From a checkpoint of a small contrastive image-text model: encoder arch vgg, adamw at rate 0.00099.
Rows from block 6 of the image encoder of a small contrastive image-text model, named by matrix and row number. Each number is 128 + 32 x the weight over its row's rms, rounded and kept within 0 to 255. All counts start at 0. Numbers have three digits each. After the name is the row's rms in percent of the matrix's.
Before each channel's rows are labels from the 100 images, of 14848, where the channel reaches its highest value: "peak at" is the part of the image that holds the peak. Only what is clearly more common there than usual is listed. The data: rendered made-up planets.
# conv: 3x3 conv (encoder.blocks.6.conv.weight, 144x144x3x3, each kernel summed), inputs 0-143

peak at: centre; middle left
conv.21 127:135093118125113153121155124068204126124101110131123162097138178127173140192110078148146105107177116118116089115123138109105138130148129130154164129124140135158140134138133123133131113101128143141114104137103107148143143156094104110208186127100127159152119126127102221160114119057145148114097186143133117175116141214043139158234047148134103126131183163160131057117140138145161106166135069139124128214119097069125137123109145127090143

peak at: middle right
conv.113 129:144151090182106152100147110072200117135034134131102161129095255095207104202128105123124083092100123074122121087078162090071154128129133145211141149134115126152126117061153109140133099112113159144142129128124101157122141137109100067129126136111137160134113119154091168156133130100110223124127135096134115128106143107072102142170062134135107148145170131128112107183152129148133136125156135129136080129140160101091104091122123140091134

peak at: centre; bottom centre
conv.60 081:091131133072100164100082155143130149121126109093145062147108129115185161136160070131156045105097168100154078024077162137144119108166177093094121140157130178082068151091137129158148132101115136083210150167142072077169121120178151128134142157115071102148081144098144160096127114148096138158148124121131098111091137092206126106140091119143067153146168121137092149167141170145129137153144071099131129150124123135120086110097165144110110

peak at: bottom left; middle right
conv.34 097:123110141165116138130111120142089112107152154116133162117128100170077180061153144140145177153165127151157140166143115180158114119152175136169141100120173142167144157186125131159170160142119124159117137192107163086123112153129172166126081106120091118144137130060105065114099157107143118137130092137135080134144051206160186150099215155104128130145130154129163086123144175083119111179138092144111163110170115092192178194080117136186167

peak at: centre
conv.56 088:136138152139104138110130138126128137178153121034121185200098131124113119073128184083140123098102112176083158137112131094169114067233143121188160150114135101111123113167206106165155129125143161116165116129149145126130117123148118120117124112080102129122090117093115115065120101161137182140142085084195156116119152128157117118111207073087114202156118137125126130158096148087114209113107150129194111151114172104089105145137117109165132

peak at: centre
conv.55 110:120122080165076160122143102056196114140022123109111174137098217091176099170117096124134090085131095118116128102090150075041134113143121107204145151138117127158134127047191118123127106104132164132138109118136084143092128143094078058136123117096097145131118102162077131129123134084098190112108131101145112131114152125054121139158072124120086167146175154122124116153126126144133138124155114146110069148137160074087119128111114111134124

peak at: bottom centre
conv.98 060:150136173099202087129152169128108130158210171087137155174116076170133114102095136101129104127154123131173161131106154093174145064117130136162165148124138077223174054161151150137156110134133111130125163168126161134129116098140101147158182172080165153150101130130130178151153113139170127124077158131126179121143180143132128127163141096075160183134100056147151106140121118113149167098160138140153162171097138189114110129165118154088209

peak at: top left
conv.37 114:163159124110108123148119154116119085145065128093102132030152169097119128110145136116145132131103141127102083140115107147102150130172124122161145084131169166151130128141140120190174123088080120096131078158124137108163100117093133118106097101045117145130083110095112142115122092094072170120104119084152115151069138198055112145171125095114135115141157145093110072127112167105107041147100106134137140126147013039114139159069134110128137

peak at: centre
conv.65 137:152117089148114161119159107067239115134074092142135172084144201099188116219128072148127108096150133084113084105114137117104149142124121146170149140135111130164116127116152133123146080094117139157132129147118100142116162142087118105152163108115139153150131110151101203155109127062131172116111165126142122147117160159051127159193028151146087134115179134159105086130152113169150094150138101122129121203138090081106117089116145127088145

peak at: bottom centre
conv.22 085:106123130114128107149105128174128095107139124086114115090089144111135096144086082116186083133122042094165099111132128169129129097119048136098117130099090079130103086098113047112154153100143081205106114135111143080117088130068079091121148166138123093136113147131173177129135131068128149104137132063016101104134190174131123117159136129064121126089150127121107121105119128119110082138097114138119104114064068127149127113131088055150131

peak at: top centre; top left
conv.86 096:122119113140119117065115077107117046160130143115125120198150155130111145103135052153134130176129119077159104169090129186152123131088146116098107106097170139138140128074138142142112141076177139120160179162173120101035085077099136102119094065107118138078133140141130097102139126113117143127090086060140082153145102212119119145124087125139085161118112110107091144118121113082084160208131063183084141089121109110155148088108119101127141

peak at: middle left
conv.74 103:135104153080174138114146133107081153103222163136110082167118103092149165130129126132169091094174158112163139090116151146145146152130102119103131161116150131085107130149119139068149099124116158107133105125087144098135145129123134223228217201108099123158136140111136158126125113124134086101159169181089145144152117132115188099169105154152065126121171197145171137112090154114187215147129111160146181143122140105149130086131164113128114

peak at: middle left
conv.110 102:133056143121107107113131099080080098105121157083117116128153109106111155089131113122143100143188153120087096100143092180111128122159080117109148144134185145106073087146127129128136123120118151073108111180087091090116119108113161134172169147083101116141106114100108150093072110126120111094116146153095092149092078195068177110202142116122083106116171175128110045083103163079151146183128041163123167152098082070161138116080134104129114

peak at: middle right
conv.45 085:117155104137125091161135134086114075089067091106140116118133140149181049142123124062087094080071117112159142149096124104130145124142094092113101138164079128073110136072104126129121120174128097156136115116170119109144112138152073111106165108099142166116109092160094155113132068106129191144152145108139159126104197092050119077129123097102082185094145123124131143148084178089160141077100171175133073177118181075127109173161125132112061

peak at: top left
conv.96 132:154054151127161128156132176089148148126136119087129182165171129128123136098122218134159114167145162158121146142124133132149137119144137096154196138152164116151130120189140119173129101198118139102132112121121124135209137123116119147252154173057107195116141119071084146121126080143115124113110173185120147152075130222110129138173144126124140126158112184156110089109113155093134180149113133138159151163128146066106130165125162146126143

peak at: centre
conv.114 089:096158123070088116086095173122160111126123109115115089077110180110161093132081104101123097111122130102123113109130141127089091130159141072103118103108081129127139147088150137175112096127140089096166085183161110153210093087150131079163135115077064106065100121135111146148137079071131105133097130121179126146113184087065083106147119138089097165074086105132079167112166142142113118142164099139128100173108105035114093111060141110081102

peak at: top right
conv.123 102:125149172137041125124105126143107112133105149177110092165114140132130096141095139116070148117155135128141119150127125085124123157081138140101122110108125066152118094080093142101095092129167110081132117143115068110078131070173160065074097081145177132070166152159112074159141109123152097098091103113154130152168145109133126175028102119105156136077025080157104123145127094156131128084121133110128053095098125135128079138155126131055141

peak at: middle left
conv.109 105:078028103105126098121140105023145103093079121110107117128148135118076110140112147112098109132133128112164122072082128158115081106087087129092140122168127139146078130136108124094105122116109147085046097081031106107110131088092137112141096127115186160139105098114088095098076147155119077093124101089114140109122069174131145117131103127091047093091149130105121103042133143090123130147086070126095132141108164110139160102106109136119135

peak at: top left
conv.120 074:149133127131125057150100129044127082100120137134091178152100163130117129094045138131143132161138089127144102127162135154086156064095105123125142078086154049120140086121101087116144177115110124146128093122073133112146061078116138081110129130100129154147098163152114174151136145126097166067132093136027130069136151193133160159181090167031125118127166115102155098082116108120112168140084136105134100164093133101130133103126114133103141

peak at: top left; top right
conv.76 090:129093099128136091169090111125138149145143095088115150130090140060172144170063147118145105135089092121127093139129115182130170106079133107087090147110128055074031055138126078134159138129126079144144110148130130086135072127110127110136135154135124152145133126115161129140077159135098143133120120140000130054121154130125121066138153133023112117105137135117124107130128139165114147146130128081151103109037147118137118106128110109153079

peak at: top right
conv.57 106:128145149093096100168095206162079101127167116140155127169107085119089120036134126107077131084177141143158109162177109088145094129161149105094114123135127149142123140178111148123088125158151136129132106167121149108197128124139114155180131136107089127106139143159125138209209112081152048103098145242107173130141157112079130118120173108157127168121085102163107161115128086112139149093122154112149148167133133042138099154132128126088122

peak at: top right; middle right
conv.103 064:074169140123107127121130146136156117081119167164135114134078196099159105155130100136098135160192139118179122126106148066124106100122105099132093154089121062056119097090084120059151091113127112140148115154134128114106165094157166124133142116149131079122152073121149141124161055142168153177114137102169121100128206046142113080112165090153109165137081154155108128163076110153098156100092111140159096160117108169114106073158123065114050

peak at: top right
conv.59 089:116140149141047112143153109102178114123172148184149149169113164135102116159079137088070129140184119156148099155149091063123111137090133145106059124108133128119128140111129148090099166107183097148141140105155130114087131137168116090152096090150105163106111121180111042183130144107142077117077083143106128162165151126140156108031134205120118170082077100116131111102175054164129153102163143165115077139103155138186112132135106088118122

peak at: middle right
conv.119 086:149169143128119111124066157054109067107090098139128061098133146092134100121145071074096101114095134081158099141092129124112159135165118097118070125159078137076096139070126131165145148165124164123158143125152122097184079078147100136105146063080111165130104143178127153109132101108128152132136128093142114138092184100035119087154029110113103143148173081117113137107133174090125105099129161132114154130089089067115107119142119141065090

peak at: top left
conv.51 102:155087140161106109146136122113092116109152103097101154187188068161131109118111109125156080107096132089151146110088107165111159090157129153105149140163096118164141113144108115138131122187071121132142125102150104116114100087111105115182132139015127158116068117133046152135110104122116111119120129150119145078109057102116114126158131129108129219093131105125154103136111128043132202124099147144120138158103255097130102117173124132101151

peak at: bottom right
conv.38 089:140110157122121118158102107095012121163110132119094108104112070101036150074101096110086116128152096166097095121088096149168083077179113122106088149104145142067079133146165093127102117081181113145081126143085143086155112140089168122088098123133092092128129121123156108118112124125123126090133079102114124174147137159139104102148136087089078165111151127090115110079103173134093130150122047132129130070105041134185150162112109103152114

peak at: middle left
conv.133 102:142089171152143112153126097111099108124128113087091131141204093134111116098142185090134122141122150133091167135125076146096180134125135125127104152173115095110133084134107152141122070202127077109158138148128086124079119089131096109141082101047099170121102103082063074139113070094121092089078133144147136120108044151127123103097177145107147178075081133117109051120119125115136158134154175175130110151121206076149107181126106138092092

peak at: bottom left; middle right
conv.42 083:120116148125083105120100145116101172105093142140126147216039158077084138109111103128119100116161091153189129132107133120107039116111123065137110097088135152109117134146100135132050127113142137156106087137104164145166097159142159104137099137147073097130131130104094142147127122144134147091132074162119105135161048119236147130133179124093053119150122144096156122141130162096138191139130106118108068151130165085187135147097114054151119

peak at: middle right; centre
conv.48 113:083075091093070140185117120069132122096088097114111165140105155118045134095119165094121108092068116148114110097134083122107081097134090097141089109135128121077110106124156131115118120141074133098084108101115146149145140121100105108104053098118076136111102065094101057089085127119089114099083063116177099089092127138113101087086141121113104134137097140092099082093104100120096147122084130073132106102109164082101128164122135043160063

peak at: middle left
conv.4 102:107157112138139112117136168057102069129103119155126078095134140129072154074123136063085145161129163146193111157127117115104132132156090078102101100107177159122154105061154166164120173140138102052130151166130094111154154108130138114117108079105090149078156117105075125121152108114113063124076114102166080138130113185081203090131144115120052142150144145099086123096123166071118132141140089173134117124130087089186166188108112094168126

peak at: top right
conv.0 055:089094088167108103158096148109203118106167053150108124120112150097143090163085147111131102142084134114124128135104097140127111120123086060077087141092105082048120080153131057100130133133104085161120147086116171118135119138099097110164115123106089106105111073060119144137137161049095132054087153139106152063086126155144134094130128117089085147099136163115096114140120107156108128126048088106161117152072132133084131109167129088108067

peak at: centre
conv.100 080:123132119151080123160135170053104108108049111120105130111073156103127130132119107113147070112144093148149115042120171118087105131186085086166147161112139137119117106083189112125127158126107169115103125111094089133130111136090085073091123161124123156112092136166121207120150167073085164104082105104165140116111185092064131108205060098107100133111184112127109085108105151127138146090126064131167091166096151102099103131137093095094109

peak at: middle left
conv.26 135:142144144101090118139110154103143084125081122081111139038149167102129131107112139103150103126125157159092083136131113171131138131166139113123142115120155117123109117129159115222141111121115110077147100167146105120171116123124144094137108090054116151106114105089095146103091083105101160108112137097176111158096139191042114110165123099094094154120129161150079070138089174103132063153102102146140143156136034028116149187059136089121121

peak at: centre
conv.61 116:142129134143119148137118111137108147149128105083153164255122114113119105103170154161098136075169131105086156156135085117149147113217132146148098156157117135106102135142181131140119126155138196129162134125169157117109143102142121147156153128119126154158132135169156158123132104148126168152132112121167144135106178102159142126159160090150119197169135124147149125145100109120138255121088159118155127168127226110099116095209114097132106

peak at: top right; middle right
conv.112 119:118150135125122117184135177055168095120091140154141194074108197116119109099071159030079132059119161179130121168143100080135131118142118116165081114102130098109146137153128144151114118159091111152096132101125175146184129141118083114156113089127099165100149118132113123174178116090131143097109107177136168158103158126049121082115084091111085157141094118130069139124131101121137106077125133078157095187117126076075104173082144120089105

peak at: top left
conv.124 071:145114165103127142074142129231090169113204140108098080164135130111171143109160135108144089140160134081072124154150118146116130127162147110083121051121138114134122161191127140143164129094113126134147064193090152068169129136140163153187159121131122116128054126070168140141118124108079135119142160185167125146133109146182119137142209089161216142106126170160101106157103153115075158145090099137110173134162124127097104115124116102163131

peak at: middle left
conv.93 133:149116124163110134104138064156104137124132099099136147255159099129130155120146134160132119103141129097038173144131062155157144127196098179126107153190072140111115109150144137165141131152139177140162124140170155116081128132145122140155139085107117159128099145148148164130082112138138154156135144146146129121128125076189153100175181088122143180147160111132133099126118119105146255122112161126131147146113196122135101093178110126130103

peak at: bottom centre
conv.132 062:132132110155130118162180136094168151118083144123131173144169181172155097137097130154137116153122106170185189152084123115107140132114085180115208073125165163240184116146120151076131143135114121126092124150128139145135183161156131099160122181157154122116097150142146112178165151169171148101131141165126171103108125199155085164111175186131147141120144145100186133146075130152122135096119140159139139151149135129161177184139104152197200

peak at: bottom right
conv.10 058:077136087091101127105106116073211110046137110188134175138085171087159100191094167148169084102136106170091080086086132071114118122116088065082171148098106091110109091093128103081145154129150141125153098087153109117095139140168139112180168093176144159131140103146146132101140103178088128130143120107150155084142152096137099130100121160110102149132106175139134145127147075141097107086079119172197119162089147151149055103121153113154125

peak at: top right
conv.139 081:143133142159092080115070121121057071090085127105103056188141135102118107069124111111091121128129109144169148155111088156127140119075133134087054148110137103073096118110064129105074142128172105100122113132116110059112093096134142078097082097132142134105109151136119102170146109126143115121109072077057159155149153168099154091111115129084169145084160128112117123117114116109113163141107099172163121114072106100215142173141098108059069

peak at: bottom centre
conv.53 115:081114163113113130118080170076091165148081118088141157142084096116063111037108183118133117096119117140131125114082111104089131079123135075168131113108165109096154095151131093148129124139093136084155134073126179130142108087120139134100038103109131135128082080061123111088100116172117153127093042089154114093092139124172078109114128069109096120183097112093112096145119136086064172117106146067139138064120165144091125130138120097125117

peak at: top centre
conv.66 110:071139131070098095160072170112182141136131108116130150045095174112143106117120158104141082075135125134133098112119145099096062106157120061130127110123122136112124140132131098176111099141110072114167117158134145108214108125148139116173127136082076106066084120108069138130145074082127133114112124119153085125079151113077061134117121141110093164123072146154078131126115146145075088128129111124113124120139112010093105159048123105131113

peak at: top left
conv.12 128:100128104149086106132116123079159088158072124153138143148144133133101096115125147123096158116159154142131113165124087116113155156064112145135080135136117123117125126043105150119135103146145089119152171131179120121064112086134111068049029073140115159074125115129126028141068113117148106145114054092147124123124146129114136110025125126133073151101044078065090128124139095144120131101154162140097088124119148129104107142135135107103109

peak at: middle left
conv.87 139:145104138162137116161122126141125144158140092046136203188123124152083110095098205127121146094107113156058178170124058102160141085172120130177120119149124073114135074159173090200131120183128160143143128093178156161107132136135107138141099094093124188105109134103103100108094086143148169121104108121155131128103132132146103116104186089073130176145086137110139106144109115089111215101128170081164124121107198113067106150141096134152121

peak at: middle left
conv.138 118:140057129102162138144134140074136139128161115123154143154136133131146152161124110168165091137218140132136100126140138145147117145130107103124156126120152135133111132177128146121167119138125163141133114134116143125171142147125140173247217156093103140159118117104115192122089124104152110121124213177128118152116147225096165136214122142138071117128175194164137082114137162137180159195129078144122195181120119083141167118111145125129153

peak at: centre
conv.94 117:133129179126149141107109065231043157127164146158095052196158086131143134119147096106130117145117126066023160111157113145136134166157140173080119092126071102120137109115109111101107155124132133111121114081111108155077136109101118136095135119147109095132117176159148139139166118145089136130145130137114129104161091094199139096132139129129242100135115058114145140144123074107127166069088155117130142109115150171125094066131134125120132

peak at: middle right
conv.104 105:184128150157078131125125125115146125127156146158152115146164133149146140140148082161134164065188173073112142184157126138154182166134149220148121157143118106149138139161112152156162117105111166160178141128164141095123141130117134168132160117094128134125134145132110191185138120088158157134108175139129124167135092159091143136204055108127083165126169058169122160139125017144159155134139111151137151184145098059091143083120149111057143

peak at: middle left
conv.67 067:104141087134091113136100121143140134089072107068131182047118160155129123061154138093109122015152136140109108147172107089123121089169160135157089113130111138092094120123113100175123108099122089137108128206128151133152131163105098094098117115102078117108104099095072118100097100090156130114126088145144099094114042061093119150117171134094106173109119135123160138122129160129175092106158114141115113161113181071122097195065120076099091

peak at: top right; bottom centre
conv.95 063:104166138141097170139131188119157132146126185179131183144059211161162129150200165108095136118138118142145135137095165075112119113142145079148115100124156136135139109144113166168090115114128127112150132156146111143169186108161184149118129128116152120132156113107079172148172078133109180124168103134195100114172193070133116132129127134173165195153119127141109137247125161132119153094064102128169125142173156132142063165154113138103117

peak at: top centre; middle right
conv.6 085:059117150096092143131085169143158137159124106143118066167100192074175110177167123092108085097131118099151098078109157153095098123174170090084114126110145153090105147079128141186126102104125134092179102186130132110220103110156177139153144104099112076086099117136120190096149089118103123162121111080156084124120203083148108125192121103143130172152149140166090138138086148117099137159096077120105139108139154090139083136179131102117083

peak at: centre
conv.40 070:111095121127106140132105179116124117088166113102166120129093109102127152107147144102114102048098120142137120065085147085138094090182079106111080153114083145089117085160164097128150122111094138157089146089099196128184137115093090181142152123133115061133070106151176130095144166104135153092151096124170162101140180030150116074143115092158133167150143134097099138131127157114109161088078100102173120100108178173068078141160126096115067

peak at: bottom right
conv.25 082:147131129148174068165071143095126136151131132100119157112094125084128140146024133153145116137099072130118105145144140146146177081091117112105146114094111013108076056154123046128173145124120077169144111111137156101165081108093112123117141138138123132147133105129148121119090130110114172126108117151015138053131152128099135115130106119029100125151128101110097104116151111118122137128102134075166132093054123114093090119151121106134142

peak at: top centre
conv.85 132:094107124032114112130133135089107088135060102096123130090090132119129135098117140108115062140056120154120121088105117111085096117171111079111113129122124134095114122111194094133141121119153122076138136111145120149148132109136098114074086145127176117088081087157175135113112089159086175125115096029160169109129232109062088126136126088131147107122143123130129114130076157179086094105102121112193138093142035110111116162127119097141098

peak at: bottom right
conv.78 113:153083086143078142138175096107216083132124098145174119109151153143137103173121125157103085101189169116084183113137064110108142151064114150140080173109102133119123140083097140129124095137154141126131160169157043144056143103140140122156124065126087160080121096164107076162100105117172081105088138136099106146093127135078141127084130217156113133128127140162130102100166142173147127187165184164083133133132122068153155130114137121120105

peak at: top left
conv.11 125:118177094118076114146112168087175102149057123125123138012105192094170112140119140106122130103136143156125082152145148137091161150146133098149147116105173105145121113078128134158152113115109074073159125182165114122155134132140152054108130102075089124111120124101075150120097099090131153139116106115159088134109135153048128125138119140095072174111111151103081109155144150131148036157159126148133077176131054065129137171065125122113145

peak at: middle left; top centre
conv.64 100:122149130120110089123114175111108145123072110070128143017107139142134136081148165146123099125084123157105114113155127128092155109185145106179164106116174125142110113140167125159155111126091113062155072151097113153153139110144139099110101149122152127145071111087160136116120071139091168113110104097149148094081193157063127139122148104143131098108116158117108068153081165173112070135097108132192093157165007094134144162068123098123151

peak at: middle left
conv.36 119:112028148107129100149118122060094122133140140137100141168115097133096161106147121177157105178221129136151101090118108162142103168111099061105176118130192133128090117143116169096118151122137140081088114128058104111161129087094168142188128170106107133156135141109124108126084145136123104095123119132117092145128145226157164138146111154123062090145118169088136055074149145154111165223148072134113160133123139113176161115142136132141141

peak at: top right
conv.16 072:142135103125105122152086153115154156062139053122092153154139159091183109148058140100122112152115120124126125126070138095117163105125047154107109120095109096113131055114173093045141141118089101151125113084082094122121134094116110093132134143116069125110090081130109143084133089069081196069078115077158114074117179159116141112097126136056109143118140107152120080119129079130099126141072117115169104129059112100133134121162110065138101

peak at: top right; middle left
conv.126 091:201167164153127109139113134098064139089070136138115089114170110104156107135174122124169119103091120088163137058137148161099158124097202138151134120198146136131147163128071149122145088127063135174159127112120144129157142142088108135118132181083139124143073106121064170120150102141090134122087151147114150120097068140081067115177079113133167143130182084105085165164133082086146137137111117170164125140168162064110091155123105148052087

peak at: top centre
conv.18 049:124055091141165174120103156187148098095183143111191148120043107151150122149176140139131098127145098146111132059088110100166146136132144040179053167121103144057149136173135143090138112121144179165126138081115104136134162120118114166152190096141117103165138136117123119131156081135162127144146141053179125109128150125106103088129146134173106155128109133148134105201149136149118101175164126094174123134136068164060080113147110132146079

peak at: top right
conv.62 104:133173131123089070142125137093131086125048142153096115104115173085151102091111162058102107098123140146142102147128125077093141128110122103127061133108131093055111118065090130134120088134118101102145078161124069124144121111147146074127114097098152171086135117112043135130122068105088156113123095099117130153139130120036137089139141115100118148098114136152074081159070144115117140095090163154154072162087133041132094156117127100093063

peak at: middle left
conv.101 137:128123133134100119136125107116085134131124116104129132231146090131091105104135162139110145093165127101108180117177102120089179130152090167124091138145057089094104077124143113120106133162124149083116151072130120146127150033097098138111078140148138140156112133164151132180140116120132136124092059127126136128119182073157152103120121105128154129120101033092155086104125074137155219083107170099147111151077206129101109093201115114095101

peak at: bottom right; bottom centre
conv.125 070:180120118184111127180098130140151156062093088135107091119136151096155142162154132093111124110134135110111106105105127155058112142086082192157107150164111129081101154114095145114137136123084139182094094065097163079119120189074110111134142114190105116175095136125113182156122145163095178076142091149077107120112072147147187063188140139123114053144204125115100147128125123118159151117121153070112140152120142113099100149102082082181088

peak at: middle left
conv.43 112:118146142134117125173092157026150185111082126148109144141134151119089130095118150117140151082136105126164111083126163097036156145111071102139140112145144095125103108136134116116115183163053123071120132033089149133156124036091118128098084155133121132152126112150118150172125175112074132117124047136106116094092176115137157112143065098101069116143124091082112082119129085132149125096085156081151118137100170124092149099169131099148113

peak at: bottom right
conv.130 106:131114110105055131117136084097160108138101098140157108115116130138118087138111138144080133121130140150097161115145085070112163134091101110112090168130078133131105104028110116127135065115190143063109130154160042155068135081145136097093107074129158138084113110177120031159106089137167094133089097127137155138139173107073099137039093151139150156085075105095143090111156106170136117121140165154121081102114104118159086133141115121094126

peak at: bottom left; centre
conv.75 112:098126139074081087106108114130055149142040128120080095168097108138079130066154178142102089161117079123103141117126088141082092111161138076123130073137139101117108106056143116142123130137130142084129127169117124160100095095148146050070044125125156143098125136101114070124111077153107138116125042081152110121130131140170118118089176135122133135156073125128144096125108126135073201168104126126139060115119190133187118142139111121136122